A small image embedding model, trained from scratch: activation silu, held-out accuracy 100%.
Rows from block 7 of a small image embedding model, named by matrix and row number. Rows with one number belong to one channel. Each number is 50 + 15 x the weight over its row's rms, rounded and kept within 0 to 99. All counts start at 0.
After each channel's rows are labels from the 100 images, of 14976, where the channel reaches its highest value: "peak on" is the class under the peak. Only what is clearly more common there than usual is listed. The data: made-up road signs on poles.
# convs1: first pointwise conv (model.blocks.7.convs.1.weight, 256x256x1x1), inputs 64-127
# convs3: second pointwise conv (model.blocks.7.convs.3.weight, 256x256x1x1, transposed), outputs 64-127

convs1.29:53 58 74 51 53 65 36 27 59 43 81 35 00 81 47 51 35 69 58 39 78 61 66 56 52 59 38 59 69 50 35 56 56 50 42 65 55 49 71 44 40 26 65 68 42 36 73 71 45 79 47 53 32 15 44 54 57 39 45 77 30 54 59 61
convs3.29:57 55 36 65 31 99 82 69 48 60 46 52 44 64 67 53 59 46 80 55 57 44 26 62 46 49 46 55 54 62 43 22 62 34 60 61 56 38 68 65 53 60 43 74 99 48 36 71 71 21 43 69 32 44 45 43 78 46 74 27 67 50 42 64
peak on: rim

convs1.161:31 59 33 52 42 55 53 46 32 60 54 68 41 66 40 55 48 31 62 44 43 47 61 52 58 39 41 51 52 53 45 36 39 53 41 51 50 82 40 83 42 57 57 30 57 64 64 62 23 50 50 45 68 79 53 33 51 52 37 69 49 44 42 42
convs3.161:33 48 62 56 51 24 49 64 62 45 34 48 48 44 35 39 68 57 35 56 27 53 33 27 58 34 54 50 47 40 74 44 53 59 44 52 25 61 63 42 37 47 30 76 55 72 55 17 39 57 70 45 36 42 96 66 56 71 25 44 63 68 56 62
peak on: backdrop

convs1.155:61 49 55 24 56 31 45 37 48 49 33 41 26 24 49 58 41 47 69 63 54 99 76 61 61 64 63 55 63 52 50 20 69 69 40 45 38 37 38 36 50 36 63 55 46 75 13 32 54 73 49 45 67 28 64 26 47 58 28 33 65 51 49 49
convs3.155:54 37 43 49 68 27 63 61 69 35 31 55 81 32 56 53 26 54 64 48 54 36 61 51 53 18 58 62 47 13 48 96 38 48 57 60 67 40 54 51 57 57 31 78 51 32 46 19 45 63 60 61 51 38 54 45 72 45 24 33 33 51 65 65
peak on: face

convs1.84:69 49 47 34 84 61 31 19 33 74 31 40 42 49 50 26 51 54 38 44 17 69 66 44 36 46 39 57 48 38 62 63 31 37 63 74 60 57 32 57 43 55 55 37 44 39 58 71 49 62 38 62 59 41 55 59 70 47 68 34 44 39 57 52
convs3.84:52 12 68 48 76 22 62 98 45 12 75 38 61 58 51 36 31 80 68 61 73 55 55 41 62 62 59 34 44 32 77 57 39 16 50 69 41 42 40 47 63 62 61 56 55 52 59 48 34 54 43 57 34 47 36 58 37 38 35 48 48 59 62 43
peak on: rim

convs1.53:57 35 45 13 67 42 32 47 52 63 77 57 32 36 52 61 19 54 64 46 57 49 65 31 60 41 49 44 37 69 35 58 39 56 52 24 45 57 32 55 51 64 31 35 53 63 55 39 48 63 41 29 52 60 51 38 76 36 78 47 38 71 39 15
convs3.53:76 78 55 22 49 24 17 40 56 35 31 47 30 26 54 64 55 44 69 67 65 41 51 62 33 59 45 57 21 82 50 67 35 56 55 92 46 28 32 49 42 17 35 42 63 37 60 37 17 56 45 58 51 36 44 39 73 48 68 41 42 53 60 24
peak on: backdrop

convs1.67:62 32 53 43 62 63 26 55 50 57 86 54 49 57 67 91 47 48 46 60 70 53 98 60 60 47 64 26 48 24 40 51 45 54 80 22 58 52 18 70 53 50 46 40 62 41 34 55 39 56 49 55 37 70 66 48 41 41 50 45 35 37 47 10
convs3.67:40 59 39 62 17 56 49 27 68 66 71 62 68 46 60 36 69 53 81 57 33 45 71 62 57 46 49 59 55 38 61 34 37 52 42 40 54 70 57 53 46 52 55 63 36 73 48 45 65 43 53 52 56 53 63 43 35 55 39 53 41 50 43 88
peak on: symbol

convs1.219:49 80 30 49 56 50 58 27 54 41 61 50 58 42 52 61 40 23 28 50 44 22 54 92 65 51 48 60 40 48 56 59 54 73 32 44 37 49 47 45 46 30 30 54 31 52 57 33 44 70 72 34 44 57 60 57 51 47 53 46 28 45 61 45
convs3.219:48 52 47 20 62 60 69 21 80 63 64 46 70 41 46 57 41 72 43 25 45 54 54 58 53 62 63 59 69 47 65 40 62 49 43 52 59 58 32 32 54 93 28 48 49 74 50 27 46 56 71 54 55 27 66 48 44 55 51 42 58 57 71 61
peak on: backdrop

convs1.91:39 22 51 48 57 64 31 28 48 53 21 49 62 49 47 21 55 60 77 32 26 62 21 51 49 61 69 32 32 63 32 60 51 42 37 66 41 45 91 41 62 48 61 53 55 56 37 58 38 22 37 38 65 63 37 56 50 52 55 35 62 61 47 78
convs3.91:34 85 81 50 68 58 58 47 44 52 59 68 61 28 38 21 43 59 79 47 43 40 51 72 42 56 57 34 45 36 42 63 60 61 51 48 69 34 25 62 32 57 53 73 61 83 51 15 58 49 56 38 60 63 63 35 62 51 64 34 17 51 66 40
peak on: symbol; face

convs1.143:61 76 34 82 62 58 50 60 68 69 24 37 57 62 46 55 50 48 53 49 36 63 90 51 50 49 51 41 57 40 58 19 67 67 56 48 31 64 54 30 44 32 24 46 41 35 57 44 45 30 70 24 50 46 25 72 66 47 65 59 53 37 57 67
convs3.143:70 38 50 42 24 46 73 28 56 36 34 51 60 21 50 60 38 56 39 37 33 48 27 30 41 48 74 40 55 54 15 65 52 66 04 42 25 39 69 45 38 86 26 12 58 65 48 32 40 34 60 38 61 30 51 47 11 42 40 72 79 49 36 34
peak on: rim

convs1.90:34 74 68 36 51 57 51 32 84 65 05 48 46 65 34 42 66 40 41 70 65 48 68 33 68 55 44 36 46 55 42 77 51 34 46 22 62 32 51 29 73 55 49 40 36 37 53 52 59 46 41 30 57 52 76 42 63 59 31 47 35 48 58 57
convs3.90:76 49 65 17 54 50 57 62 38 47 54 62 51 49 40 67 71 60 85 59 50 37 55 46 46 28 61 52 62 34 56 27 83 75 28 20 42 60 56 24 55 28 48 24 63 35 43 46 42 46 53 43 54 51 70 22 37 53 25 60 41 41 28 58
peak on: rim

convs1.246:49 34 43 29 56 43 69 44 45 75 36 70 34 66 29 60 04 30 56 75 41 49 54 49 37 62 43 39 60 34 54 41 58 59 66 63 39 38 26 66 48 73 64 63 51 57 58 68 47 34 49 29 48 54 47 62 61 60 49 62 28 77 57 05
convs3.246:55 36 45 54 53 46 26 64 44 54 41 31 50 38 43 62 49 45 45 70 52 53 47 64 57 12 61 43 63 34 46 38 47 76 65 62 44 59 14 86 49 70 49 54 62 61 47 40 61 61 70 66 45 62 55 90 40 55 50 70 49 53 36 35
peak on: face

convs1.107:44 46 56 75 50 48 41 60 50 61 46 53 54 68 80 30 65 60 46 50 41 39 52 39 72 35 37 58 46 64 51 41 52 65 48 32 44 75 64 45 51 58 60 59 33 75 62 48 36 40 29 32 55 34 68 83 72 54 32 40 44 48 33 64
convs3.107:46 32 28 44 58 37 73 41 28 57 48 57 47 45 56 50 57 54 69 47 30 30 65 45 56 70 60 25 47 75 68 00 54 45 37 58 33 37 43 43 35 43 58 46 62 49 34 40 50 35 64 57 43 50 16 46 54 43 00 27 82 31 58 28
peak on: rim

convs1.165:36 55 40 65 55 63 54 33 38 39 73 63 40 45 66 50 49 34 47 54 36 69 50 67 55 45 43 46 51 44 39 52 49 54 49 81 50 35 41 21 54 58 60 55 65 56 44 54 64 75 58 61 96 61 49 54 60 53 60 60 45 54 69 59
convs3.165:51 61 58 47 54 52 43 42 29 44 60 56 36 35 43 40 44 09 79 26 63 28 37 42 50 74 54 53 51 42 68 48 49 63 40 50 73 46 41 46 54 48 16 37 12 61 43 44 24 45 51 32 56 43 45 30 61 49 34 34 61 54 33 60
peak on: face

convs1.166:65 51 64 17 40 21 46 62 67 52 57 36 57 53 56 45 21 50 32 44 24 53 46 59 78 46 54 78 50 78 50 61 39 25 50 68 65 34 46 36 61 49 47 47 54 79 55 41 33 47 44 52 27 43 58 47 54 46 43 52 38 44 26 74
convs3.166:62 54 53 62 68 29 66 42 42 35 64 44 27 60 60 66 52 49 37 29 61 22 31 65 45 35 41 75 69 57 62 60 43 58 55 53 58 63 28 54 74 58 21 58 70 48 54 22 44 43 26 42 44 49 44 40 31 34 26 36 54 52 27 33
peak on: face

convs1.205:38 41 30 50 23 59 77 34 59 53 58 46 55 54 83 74 59 42 47 39 55 42 61 45 25 35 29 71 49 27 48 34 42 42 35 29 35 65 49 63 47 46 57 39 55 61 49 27 64 74 47 29 65 75 44 70 42 34 54 55 79 44 69 58
convs3.205:37 37 45 40 52 70 52 18 37 60 38 38 67 92 46 49 42 51 23 47 61 28 05 67 44 50 53 26 46 43 35 34 51 43 71 62 63 52 48 46 57 41 25 40 17 69 42 45 45 43 60 73 52 69 32 42 28 53 41 61 49 45 63 82
peak on: symbol

convs1.95:77 46 61 45 43 39 65 45 81 68 69 38 90 48 30 51 53 43 31 49 38 74 50 57 71 51 68 47 67 64 65 44 52 63 77 44 33 67 39 58 35 52 68 33 46 61 40 46 58 25 54 27 21 58 51 65 49 27 43 83 32 42 31 52
convs3.95:57 49 65 70 33 30 76 59 44 76 78 56 66 75 49 33 53 54 68 30 54 30 82 61 37 52 39 52 32 27 37 72 58 44 72 62 42 34 27 78 60 44 55 55 40 62 53 26 58 59 53 66 52 79 65 51 54 57 46 34 25 58 62 45
peak on: rim

convs1.254:74 39 27 46 42 75 89 37 76 59 71 43 68 59 50 65 55 54 37 41 63 44 49 42 66 40 42 65 53 62 59 45 40 49 41 61 29 45 62 36 33 15 44 58 75 78 56 52 57 43 35 44 55 47 45 42 62 42 61 43 48 51 46 38
convs3.254:74 66 44 32 59 50 47 55 24 61 72 48 71 59 45 64 48 64 53 43 55 61 72 52 67 47 54 24 30 68 48 37 44 48 43 35 35 44 56 46 42 71 58 51 20 47 43 50 75 48 69 53 50 47 55 85 40 58 68 39 52 43 47 39
peak on: backdrop

convs1.253:71 47 42 44 54 71 49 79 28 52 70 53 18 34 52 30 85 27 36 47 65 51 44 32 40 57 47 46 54 61 42 71 55 70 59 49 54 50 40 44 50 53 37 44 42 46 67 34 43 56 42 46 31 62 77 41 66 52 65 47 39 64 53 57
convs3.253:43 49 56 49 67 36 67 40 39 48 70 48 39 67 57 45 52 49 50 39 76 55 43 33 47 46 40 48 67 57 64 00 62 65 74 58 63 48 65 40 63 47 68 47 28 57 38 78 49 39 48 74 81 74 47 61 56 53 59 59 47 55 44 61
peak on: rim

convs1.147:64 35 53 38 54 64 37 32 32 64 46 60 70 56 62 21 30 70 47 58 58 51 50 60 78 66 63 40 60 48 86 14 53 60 44 34 51 34 50 46 47 91 73 42 54 69 57 62 56 32 47 66 75 55 38 52 38 46 54 67 39 53 48 56
convs3.147:40 26 39 52 48 47 42 51 53 68 41 49 48 35 49 66 47 36 52 57 73 53 73 33 24 53 48 55 38 55 78 43 68 25 52 37 62 71 44 52 68 57 52 63 55 46 54 61 46 61 49 54 35 54 33 62 63 52 68 21 37 38 23 69
peak on: rim

convs1.212:81 53 31 30 79 68 32 21 53 69 94 41 73 50 51 53 47 45 40 40 53 71 59 45 40 62 54 38 84 65 28 63 28 58 52 60 44 34 72 61 65 41 59 56 68 45 55 52 29 55 71 56 40 65 54 38 52 66 56 49 43 19 35 44
convs3.212:51 36 49 15 61 51 71 69 67 36 53 47 41 71 73 55 49 58 60 49 83 61 40 38 59 38 45 57 33 68 36 50 38 28 56 67 31 56 88 29 56 62 47 35 37 74 46 57 44 54 43 74 28 42 31 50 44 50 47 44 37 50 43 73
peak on: backdrop

convs1.94:46 70 62 60 39 46 38 47 54 59 49 17 41 57 42 54 53 64 30 68 63 48 47 63 33 35 55 48 46 80 40 64 52 25 19 40 38 83 58 47 43 56 39 45 57 41 82 44 74 38 38 49 70 53 37 51 40 23 41 44 42 64 19 62
convs3.94:28 31 54 67 35 57 21 58 39 46 52 49 67 91 48 57 37 43 62 69 51 87 35 61 52 50 28 31 47 59 39 97 46 50 31 40 87 36 82 62 80 51 32 55 45 38 50 29 42 33 64 39 38 67 36 62 68 45 75 73 55 50 35 54
peak on: rim

convs1.20:29 37 47 29 60 39 46 63 37 60 60 49 25 35 61 36 73 57 64 59 29 49 34 69 47 38 43 42 45 41 53 83 72 48 27 66 43 33 56 52 62 61 28 31 58 63 70 56 45 58 53 24 25 67 47 47 21 52 35 35 61 44 51 52
convs3.20:46 31 51 25 50 48 33 99 54 32 56 36 45 52 49 39 58 60 56 62 58 79 52 70 29 38 59 56 40 57 51 99 45 15 50 41 17 24 62 71 47 38 77 75 40 43 49 45 36 53 60 79 58 62 13 58 61 54 45 41 68 46 00 44
peak on: backdrop

convs1.81:49 25 54 43 47 28 23 21 48 44 46 49 69 68 27 59 35 45 54 47 65 64 47 20 48 55 56 74 58 72 40 62 50 87 47 60 37 48 70 36 38 61 51 29 73 59 74 46 40 75 56 38 37 57 60 37 63 74 63 65 37 57 49 54
convs3.81:34 33 43 52 48 45 24 40 61 51 33 45 40 61 23 68 57 28 23 56 56 46 45 73 77 62 39 67 38 46 51 78 49 68 40 58 46 26 69 58 67 49 85 48 32 63 55 76 34 44 50 52 58 94 51 45 42 43 42 18 59 64 34 53
peak on: face

convs1.21:76 58 43 93 29 32 69 24 30 71 81 63 33 49 62 40 53 32 34 43 49 52 40 53 29 57 67 50 63 34 71 58 60 59 41 53 36 63 49 47 44 63 53 85 56 42 49 35 70 41 48 38 24 33 65 22 56 37 48 66 52 47 58 64
convs3.21:57 23 43 34 49 50 73 52 54 50 66 50 23 31 54 66 36 66 69 41 45 44 34 47 55 40 56 57 42 18 38 62 64 43 53 43 58 45 29 63 36 53 44 28 32 56 38 21 58 16 44 40 42 52 34 37 27 46 52 39 47 54 52 19
peak on: face

convs1.218:42 52 52 55 57 53 59 45 43 38 40 50 70 58 59 53 28 50 43 45 00 42 89 69 51 53 44 52 56 42 50 48 34 65 52 73 56 40 38 82 60 62 44 49 45 42 51 55 31 50 55 66 64 38 48 66 43 58 57 46 63 43 46 56
convs3.218:60 67 38 32 62 73 56 51 41 56 67 31 72 57 68 54 53 43 42 45 39 61 26 61 47 37 34 44 37 72 53 44 21 48 54 77 66 59 52 43 60 46 26 49 64 63 36 31 33 42 59 17 64 66 59 35 26 70 53 55 71 39 48 60
peak on: backdrop

convs1.211:42 43 41 68 46 32 61 49 51 47 49 64 46 31 43 42 50 25 30 29 46 70 72 72 74 70 54 42 34 72 46 60 76 66 49 64 49 49 21 74 50 55 59 37 43 73 35 38 48 71 55 37 53 63 43 38 35 40 52 32 38 76 66 30
convs3.211:44 38 58 42 44 87 81 37 45 51 52 32 40 42 56 46 66 54 49 66 69 28 59 56 52 70 49 37 56 34 74 57 39 64 51 42 47 13 80 22 62 25 60 41 65 23 46 44 53 65 55 65 56 42 39 58 14 47 53 80 65 54 48 58
peak on: face

convs1.183:49 41 16 43 46 44 61 46 40 55 34 32 67 38 47 37 69 47 43 58 46 61 56 67 64 56 48 42 37 56 27 69 25 45 33 38 67 39 43 63 77 40 58 15 41 51 56 51 27 20 70 57 66 61 17 71 36 41 56 46 66 57 38 55
convs3.183:54 74 24 28 40 60 47 70 51 56 62 59 38 30 77 26 63 25 42 63 51 41 41 34 22 67 39 40 49 48 81 71 65 49 34 19 44 42 58 58 57 26 60 53 58 57 75 44 57 58 44 62 75 36 81 31 57 58 56 48 29 43 50 67
peak on: backdrop

convs1.100:63 63 70 29 66 33 30 73 82 44 56 49 35 55 48 37 55 43 36 44 48 29 56 57 69 42 48 38 60 38 71 41 48 24 37 39 20 47 52 51 46 29 68 20 57 43 40 23 50 59 54 73 40 70 36 37 26 54 37 46 42 63 45 51
convs3.100:60 40 57 27 30 53 76 51 51 53 52 41 45 40 38 64 60 72 74 53 25 47 89 51 43 60 46 33 28 18 69 22 39 25 72 67 38 49 56 47 31 58 53 70 47 50 45 23 65 45 46 45 35 55 58 51 33 48 67 64 64 51 46 34
peak on: symbol

convs1.195:23 55 48 65 71 40 14 32 70 25 47 61 09 58 47 36 20 56 32 46 60 85 39 57 45 80 39 41 74 21 49 81 53 30 38 63 33 93 49 57 62 64 31 38 70 59 74 45 48 75 75 46 42 63 55 26 50 41 62 66 60 67 58 43
convs3.195:70 29 69 46 77 48 53 67 50 60 50 49 59 35 41 56 42 67 78 53 49 40 35 45 61 26 53 49 50 52 88 00 51 57 37 57 75 48 63 35 67 57 45 72 45 64 40 27 65 23 59 50 46 38 51 77 60 43 23 78 53 38 71 33
peak on: rim

convs1.150:33 35 75 36 51 37 34 46 64 61 15 46 31 71 55 45 39 31 52 48 32 50 33 46 82 40 43 52 40 78 21 33 52 60 85 50 47 44 46 80 44 39 40 54 53 19 72 31 63 23 52 54 10 60 61 61 38 46 62 83 53 41 52 34
convs3.150:50 65 78 41 60 44 46 68 72 52 44 57 43 44 52 56 42 41 64 72 59 61 57 48 51 37 55 63 42 50 66 57 43 48 47 40 15 29 49 68 52 74 40 61 35 47 40 20 39 70 43 48 36 32 60 75 61 43 24 56 54 48 60 85
peak on: rim

convs1.209:42 65 37 66 31 50 59 20 57 34 65 38 46 42 48 47 69 54 58 62 42 42 64 59 50 27 58 46 35 42 33 33 48 58 42 66 63 26 56 52 34 47 24 50 63 38 26 50 40 52 58 70 57 52 53 44 30 53 47 59 78 38 36 38
convs3.209:55 61 30 25 58 29 74 38 77 78 58 70 60 44 44 38 70 44 66 53 30 43 75 65 76 55 67 62 43 51 44 56 61 73 69 51 55 36 63 45 42 28 54 63 20 80 63 57 67 46 46 69 49 67 24 47 52 50 79 43 48 40 53 82
peak on: backdrop

convs1.175:46 40 65 68 33 62 35 38 46 35 42 53 48 39 21 53 31 56 54 56 52 48 50 86 69 39 59 54 47 70 41 62 57 67 81 46 49 32 56 68 35 69 63 40 60 45 64 49 57 21 69 37 73 34 62 41 58 29 24 58 54 53 45 70
convs3.175:72 45 68 42 29 76 64 40 45 65 51 70 70 62 56 40 51 33 74 43 34 46 58 33 50 58 42 45 45 35 51 46 42 62 41 72 62 42 53 30 42 36 68 61 56 87 37 36 50 52 46 33 45 56 69 49 08 51 29 54 47 36 49 78
peak on: rim

convs1.151:51 47 47 32 44 61 48 73 33 72 53 36 36 36 56 71 56 44 81 35 55 62 64 45 45 55 43 77 53 45 49 57 55 50 52 87 44 65 27 48 50 33 37 50 52 37 78 38 31 54 35 41 81 50 62 36 47 43 37 78 50 52 43 43
convs3.151:69 07 41 37 38 58 58 79 51 10 54 46 60 35 71 56 70 50 57 74 65 60 62 29 39 23 36 27 44 54 61 36 74 35 70 43 56 52 45 66 40 57 49 47 86 52 29 19 30 68 55 34 27 46 87 42 53 67 47 33 55 63 64 57
peak on: backdrop

convs1.198:47 41 66 65 47 57 45 39 43 65 60 47 25 46 69 36 39 44 52 52 42 41 21 34 70 80 46 65 40 60 68 53 14 47 36 37 38 55 71 86 57 42 45 84 65 56 33 65 54 51 94 57 22 41 33 35 52 41 63 33 52 49 71 43
convs3.198:59 41 57 72 62 52 38 67 88 69 65 33 57 56 43 69 50 22 57 37 45 24 41 30 48 46 05 44 76 54 50 71 52 60 77 63 33 74 54 59 62 49 51 53 61 36 58 55 62 29 51 76 57 23 66 38 34 47 45 38 44 61 37 51
peak on: backdrop

convs1.34:39 39 70 51 56 45 37 25 46 37 55 50 72 09 55 40 24 56 79 51 52 78 54 58 93 28 47 35 67 62 57 69 69 85 75 57 47 56 59 31 36 29 67 47 68 34 68 26 53 64 29 49 42 92 28 18 59 44 32 51 51 37 45 23
convs3.34:62 48 42 43 56 81 37 34 51 22 45 45 43 60 56 50 47 33 22 41 21 30 27 52 58 55 55 39 82 32 45 54 65 46 52 64 61 61 45 50 61 15 66 28 41 45 60 32 54 25 51 57 43 62 50 74 49 69 49 46 39 58 61 51
peak on: symbol

convs1.24:69 73 39 55 61 30 44 55 77 51 54 53 47 56 57 55 54 35 72 59 55 42 61 46 35 50 73 23 27 13 69 49 42 64 59 66 59 72 64 43 55 37 51 38 56 29 98 33 26 32 33 39 48 60 44 36 36 43 63 56 53 48 73 80
convs3.24:55 56 52 53 61 51 38 46 72 84 57 44 47 64 16 63 59 54 70 65 64 20 68 47 72 68 34 34 24 64 55 00 35 51 61 43 41 26 38 27 34 52 44 78 46 59 35 67 43 42 55 37 64 89 66 78 64 45 60 64 64 33 40 51
peak on: rim